From a checkpoint of a small multi-label image tagger.
Model: 1.66M parameters, 32-pixel images, norm layernorm_no_bias, moe top_k, num experts 4, patch size [2, 2], layers 8.
Data: trained on simulated grey scan slices of phantoms with and without marks, 245000 training examples.
Rows from block 3 of a small multi-label image tagger, named by matrix and row number. Rows with one number within an expert belong to one neuron, the router's apart. Each number is 500 + 25 x the weight over its row's rms, rounded and kept within 0 to 999. All counts start at 0. Numbers have three digits each.
Before each expert's rows are labels from the 100 images, of 14976, where the router gives the expert most weight on average: "lies over" is the class under the peak; "responds to" is what is common among them. Only what is clearly more common there than usual is listed. The data: simulated grey scan slices of phantoms with and without marks.
# router: router (model.blocks.3.mlp.router.weight, 4x160, trained with AdamW), inputs 0-79
# up: expert up (model.blocks.3.mlp.up, 4x80x160), inputs 0-79
# down: expert down (model.blocks.3.mlp.down, 4x160x80, transposed), outputs 0-79

# expert 3
lies over: air
responds to: streaks; limb
router.3:515490503494480456468511483533520509468510515502456513535509520484537498501505516493480499479502549514490457513505560508509505474508561480502472492456470457476494536509473515535474545477398492499508536496532490484517478515489509485504529533
up.0:514496490495494514495546514508447501470487474469526479491532511530479507514506467499537482498528527516533518515492520542513502480482409526497478519490496476517503453502504528480537432470503518491479521518512514507472528477509508528483458501
down.0:535508530498496508502518483470502496521511526475506486504533519531488517482513494501467476471523484452540467517516493492504489485570463512469529486553524478495510531499583502552509503477504509479475467509512441477481492493469524496503519526
up.1:507477430465470527483492509472510521453490516536514532503497492493539481493514480501544505527513503530501460493528520550482493529490497489501477527458495524510481513490511509456496509463527511540456484457530517480466516506504491509515494428
down.1:508464520478501475503495494512492524527500449492478501548517525476462537513490476505521524489518523465511530490488470477501518496489525497500489467501557481519518500486547529496471518483530489467515499475495475455484504487504526483511468502
up.2:502490518518511484467535501511521476456487491473522534487534479476527507544508499508472493500512476509528536496525493515512501495540591528526508513490492479512501512494519482483487489460511541508492505448494478466513501514505465442483553521
down.2:485475515541440478518490478462507491505496510496498497530520484480496492477479503504521492486502543494504514516512516510509430488532527517515466497444527469539504443479525549489536516508528495483478482532486477545496503433462481531515449489
up.3:477510469456473465520540520532491508482494465522500515457503486529493489491506491492450515506483490493516524494514471508439464523494496485500489525473475450529510504484474503500493466565530496479518514546490471492559484500452525478489524489
down.3:515437503537512468499514502460489503503521525531498483524474538529454539467488516519522499469493541513459533494500511503511489469466514515543516497479474505443517501480512496462477453494493487512482491501501484514484538501487529516517488500
up.4:495526503456497527510475473518506538491540527495474551513502490481515509455516551479474478530517478512483510543453462517470488481455481491504517501513484514488464465478502484570507506517523478485494507515515499539507500490482510478487517500
down.4:514532533502482530488509530444532492497479521501489488500490571488468497501485465524549486500503500460488499492510498480495471508451492481538510530531530502436513502519503505486451483494505483492530499513530512505512524509506484500533515481
up.5:477527563469478472536514524500457516512516463516528502518488486543455496477494545522507544520474473497537483462488503486428498507518503499481522465508503499505454490471475476484513530526495502500509497498515502556457470495535534521484508515
down.5:498548505529488525497496531472480487539444540464513512467513494483527475463485507485499491437508484521519511544547495501480510468540510503535482506531513517489507508474469481502520539543475497486492483493513487501482505487481485489451520470
up.6:555479521518448467524501476485531520515504491521495522531444514536491503502516510521477497503480491507492497522503482502491497498510474519510519514447530516480503514503509519512494505437527459467419506480461481489511524469500539479464519519
down.6:556525524482472461448487532533458508466487468465485538456475495526454502469515525537480487473499467483567506508488514510516541502501502493487516514477490509525481513546485467564495569507517510501505487487514530509514497505481531535534448519
up.7:505515529487496508533524516520523495498503550539485527474499523489511514508467528503569469515507495528464459497537514520517463483501452454497491479517467477498507468525527449529510497496504520459507449512459528500464511494517496544478495453
down.7:547529497514512506536519457441516496491439510466488488500492462533480476534489459528514495489489502495523483452511515486441531495480504500537483531499502510543508509489474517498493478517509496470476483479489520489501489491520472548501587501

# expert 0
lies over: lung or cavity
responds to: low contrast; streaks; chest
router.0:545509511475499456520451485489520486516499466486500552444481517523452485544480480520477474518529494496511500502502454512463460503487496498497485536506521476495526487483548524539489511538529518503515479508522517484504520480508462500471521514
up.0:566495545513491478502482528478453505517482474518486501496470515522543494504521464517520505531469520491528498498520541485514522492522489505537503504460534480474467504509489511526439490492466528445479485516455467529504509495479493506491465489
down.0:486537503492496477491513528455460511542511502465499513478553503440429489551478525482495549485494509505500452563501430486510495467512492513475463485516486452486516502497464552507497505531468506551523501532509523545517514503493515504514494500
up.1:510494562506506450522504477497531503490511474475515520523476504482470519492534515483555517507540543511460497504517486501468453511530463522516542514536524485513485497522502482437489464540515494480507469479498513503522475496523466489483492450
down.1:519534480538516529500477501517492473554504493521498515464486499481496465485474515494475490545488558532521471492498432506475515493506504449503489496467504481544512503475560489480514465535489498500533477510460519482473475503477492512533513536
up.2:499522526477510498496484545489502538510502511526510520505466527459511546495493493531509483497496483511542493515444492554457522519516518512471483503541493479508470479489499513439494473465486479559491499502540465494536496480496544510516507542
down.2:565501419485477488518502501509491497498482532485509499516448467513493534502507528533486545497498518488521510471545473476488511527532460479484504496490469449498524548515491531528480519489464509492560496507501474509530494514490506476507451510
up.3:486543533513530475476507504520508493508494450512489549507489534502474517457495462486563496502497498480573510487510499503469491436456532509500466498470493488486494474497490479487514441532539480502507503482497479483519520513515507508510546531
down.3:461517514493458478517475484509511495461498536489506498497412486472532486531494515485468512477510556465489505511521516502523464514487559493518517505553503471471455521466495477531489525493497508509520485504509464485533510488526507520485472483
up.4:476501481526462462456493513495539466482532499498506514496490509487535471500494501488551460491507513505539507473494523507463497501453492494559531509489502513501458515499527532538505493482506487474534501512503510472469490498518502494512491461
down.4:503521468514483476481520457456484510512437520521484505511505532542513479501557503495495452550505481511499515515486507491507535519517469554512475494494516509470494516477460458508482469512518487515505484497514509494503521467508488441535491518
up.5:511483544464528470479512489459488485472505519491494492510511530509518519527518461485509513483475481554594508549508502482504515458544498528484491505506514486507460495485509498441485508499525496555461479503446496490535547481513540535519489540
down.5:491491508485433471545490515508513509525469495496512508505518457503488524484513521528553472451535538528485556489514514504489460490462501482512494494546518503505487508502514525516466510501489502454530454496483524499503512485502485537546523529
up.6:447536523501466490517470514479494514468498524520487527510494493482536472542463524501496501506457523560494505484464543497484517497510508491510487526533510455520538493513487476514476517465485534452546471540478448489511478519482504476498491514
down.6:540508486535490518536504516456455509514507495509511470494542503500538502463519511504494504486520509523484480478507526476525447483505474449474474469521463528513469532507539498553502536507517520502515494495478490505477520527479511486463489523
up.7:452508471447524491470472461517463537547503535531484514461491523487472472520538494505518478497481493486441546526486463505534511522532487517470478537508458494495489489486517491473539498507528547436472505493478500517449487513454496512508518536
down.7:511511501477452472535523516526487491514535494493520509500557481526460525491540513461494469435516488464496502481476477474497470494465507490487482499496561528544507497486510518504496509459511510510528486485479482506516517473509533467528520525

# expert 2
lies over: air
responds to: low contrast; belly
router.2:538528480500512516529462504497511549523497497509475522488520490513515515467478489509474515513535513525483456506501516480500528485467455505532536570534505546509537526489490522486469505537502500521542503488523492486501474523517506472500542516
up.0:532541487514524492489502524485521513548503490515494507511479467503507511508483534503525546524508518482513510502510480533455536544462478450495499508505504493497441503534479499468516489517512477491482510494481496500501485516473513515448504466
down.0:484514466489506479425495500484503498511493509512519514524523493474479517540528474511509510476486494490492496517469505512465490493485525510533483490532482520476505509510477481472551473563487497521474477476474492508523529477456503447464461493
up.1:517474529463491544539491552463504509463514474484504553506503510501485434518529467462477504488504482517533506509493509534480505504502450487517513503510535506520536474498526509474472480461534505509534508554507492468508528504486464492542503514
down.1:507508471466498490581503521515508514546495525455468501557533492473473460472512516495490532521523491488472507494530499487501470524498470507494526519528465513496511530500483473494462443509508511481502469459473550497545498528521508458527475505
up.2:514471507500513493550502507511473519513488495518486496488495527523479507501501516520517526474527489499496539510434476489517502523502485517497513535477473530484504448522524486456482477504552478455512485521504497512473503469467491489483482544
down.2:460476517505471453484496499543495513514491483500472489502572505516492524475530541486537467552498539447476513472541493498531498523506530518513474480479499544464459516529528497506472494558508505510504488501491474508465495517458494488500495511
up.3:519528538504486479522517463478500555481468491501539511506509516520481519507513445543550492507517497479510464490496495528451509553513495521506475462450475516441479482508501508517518472494478475460483520483517506504466500515522528483496472476
down.3:550530486513478494516478556481486478467507481481521483518466467479451513473465497488487456553538484468485511502518466510494519536505552514499505436533508495499491528490490525490478521532492499500493513487467497509496502516494546530500473454
up.4:456470500474500485458530464442483486502479509489510486502488492467521484508518502464471519548509550524520484493480538516531492560543491495506465509485524447503485533507472493502512477481503492454494491507449473495505522493490514511508501471
down.4:541482498479522466505478500475480519485501467503512496464557541500462485504495485514510506508534496514469502510557474483497510496513478500478502496534501542518498500493507526492489519486501514504555503517503495505518479515504438465483552491
up.5:517505503493486500454485525477490519501506518514511502451501527480490495507530511515527463453490512542507486477494512516542498508491487501525479474518540507478465493511527516535517502503508493505520477475528459480480483477485463478514499482
down.5:506518535446479495531517452458516494524539555501508512476504500505507516491488521494461537496487477513473501505509537453473511514482471448487447466520526533508531518504511501490476486452506505505495466528500496505508476460474483541517500506
up.6:488477512494516505444521486506449500472462522442497520536489531485499504470486473497507575573536516513512492457462493458477488497443540522513490502509470473480480529516522471497543509498509529497525496509523503521484558491510510468504468476
down.6:518515501537468514508501496501501506483504490502503488515487465477474488524473479502514458523491502513484443514510489480504523545526454493501502489517524513507526508518485495423456544554484516492531532537461518524502499497446469546567538487
up.7:496501519509485458520458526464524474527487469489494496517479477495507478459482534542521494495502457487564474487533513494494437512525528524541515491489506470474478527495512496458552521503510487461542497525515477469511495504500517509476539503
down.7:523478471498480551484480525517471504479520534508509499499488507503489548507482507494520512402506485488495519468523463488493439517533484513505494468536474458495516476535438523464512514476526500476513485543482504481503500487459493546525479503

# expert 1
lies over: bone
responds to: head
router.1:446507494501520527485500562471479476486467481534531454486521477556530499552512449480508511489461466500524515539507511464510508483502476488510479467522502504448429484522485489496519506476516514489487486485489486526474479528550512532462487491
up.0:438522523487504482507502492506522509527480498503508509506466516497503517462454495507579509510516521534498503513500521512462462489506523533450494479512502528549538537481506508521525505512512499476512501507547496481512497489525548493495516467
down.0:523503503477501493587489503513508513535528529438490489534478487544456478507540527502482508488561534463492534521470507519527514495470476483481494490483534480435475530470524556492470468512490487516495465477480524494482539507462519499500455508
up.1:510497513483477498507454500492520500470498522488531525533503511487475512495497459499488483475488483528517495517455432547514477485510474535450459511519481493490515521511557464508492454539534527481494492506498503457541514506538488490523555501
down.1:513506510514439524497498481520503506497514489509458518479531513547476490482496503515517495526510532488462505540512527517486542537542468525501531535478508522460472483510487473537546488448500501508537486497478487518468514492495467595462483472
up.2:526488495506511487515528453496519472523513487478492499506480489459516479488472493484486544489517447461512527507537501495492595558527490441490502458504501493526470566532506508476548522509500519521476492485546525470504487502547511520510513507
down.2:514502527501481538520501533494513517494494464514496477506490510524483534462493498516501469537516515500442455440503502508502503522521496505549557569547529498466470485500495496499493484472484512485494519522454465491481477504503495519494486497
up.3:572514514550525410416459478516464483495512488517520484464508489485485515464529488485508480511510508472503472480515477518519495497565574579513506475483548462506497464491496492457504493499495480530490466471519525487505495524506510490491480491
down.3:510497544499522438454497502536481488526527483513484498496487502512479516490509486510510531542518492481523497484456473508499524526549552544499497554464486525516531476491484454492465451524515509484510511494541463517500511529510527464522495472
up.4:434508485493499544550485477536487484485524504514494535482449481524482486522502523500479510482459487523475544512491482506418455504499463478489539528490480498495503549497511470498520507490496526476512524461511516531468508517468487490521491500
down.4:467521527474479504480506465500497490419491507493493529506489495517509526475517488515440471509512552511498508552493486497498450481520471514510454512499491532532511535499511521533486489499513497514549502534519472500530524495472527480506455505
up.5:484507530471502494478485483503513552463504491505536504536474509481491506513564457518518505515503530487507449448523482499523493526447493480471488514494537519499485453529508505530485475540494479500492495510517474509493467480532471497489526475
down.5:492484481481511494505507514542533526533494527463487504491518490501480518491478454507516505508534492509506505490530512521510466492486538495485541487448478511471496459486524494480529453497495493499483538495468529521522491502510506533519516508
up.6:473510511508519510489493507510478497519492489529508488482468498490491479467497495527489500537443518496502518494558489500450460473501491524522526534480519483514505497493517513454486489498473488495500510504474495513480478518455505527484483521
down.6:552514528488488505480507468517476533458485507472468492489538532491519518490513472505518453481544479527507490508503477516509460492486523515485484498479501508514493503537492477514506492502533515461501515452558487463506516476499486446530510504
up.7:514404453491534509502493509487499491492504509516481514529461506494481499511461491521510508559486499511503508475520489509626515464477452529507514517502499513469495500508518478490506514493523496490500504495507505508509523481485490468526496524
down.7:529498461457504489520500504514500509502497504478516500508485479526484502519521537503475494503501517483537497520478482527496524526452505519481503513474489527470494542482544459499486510497489492512475498507467513508495524487446521521466445485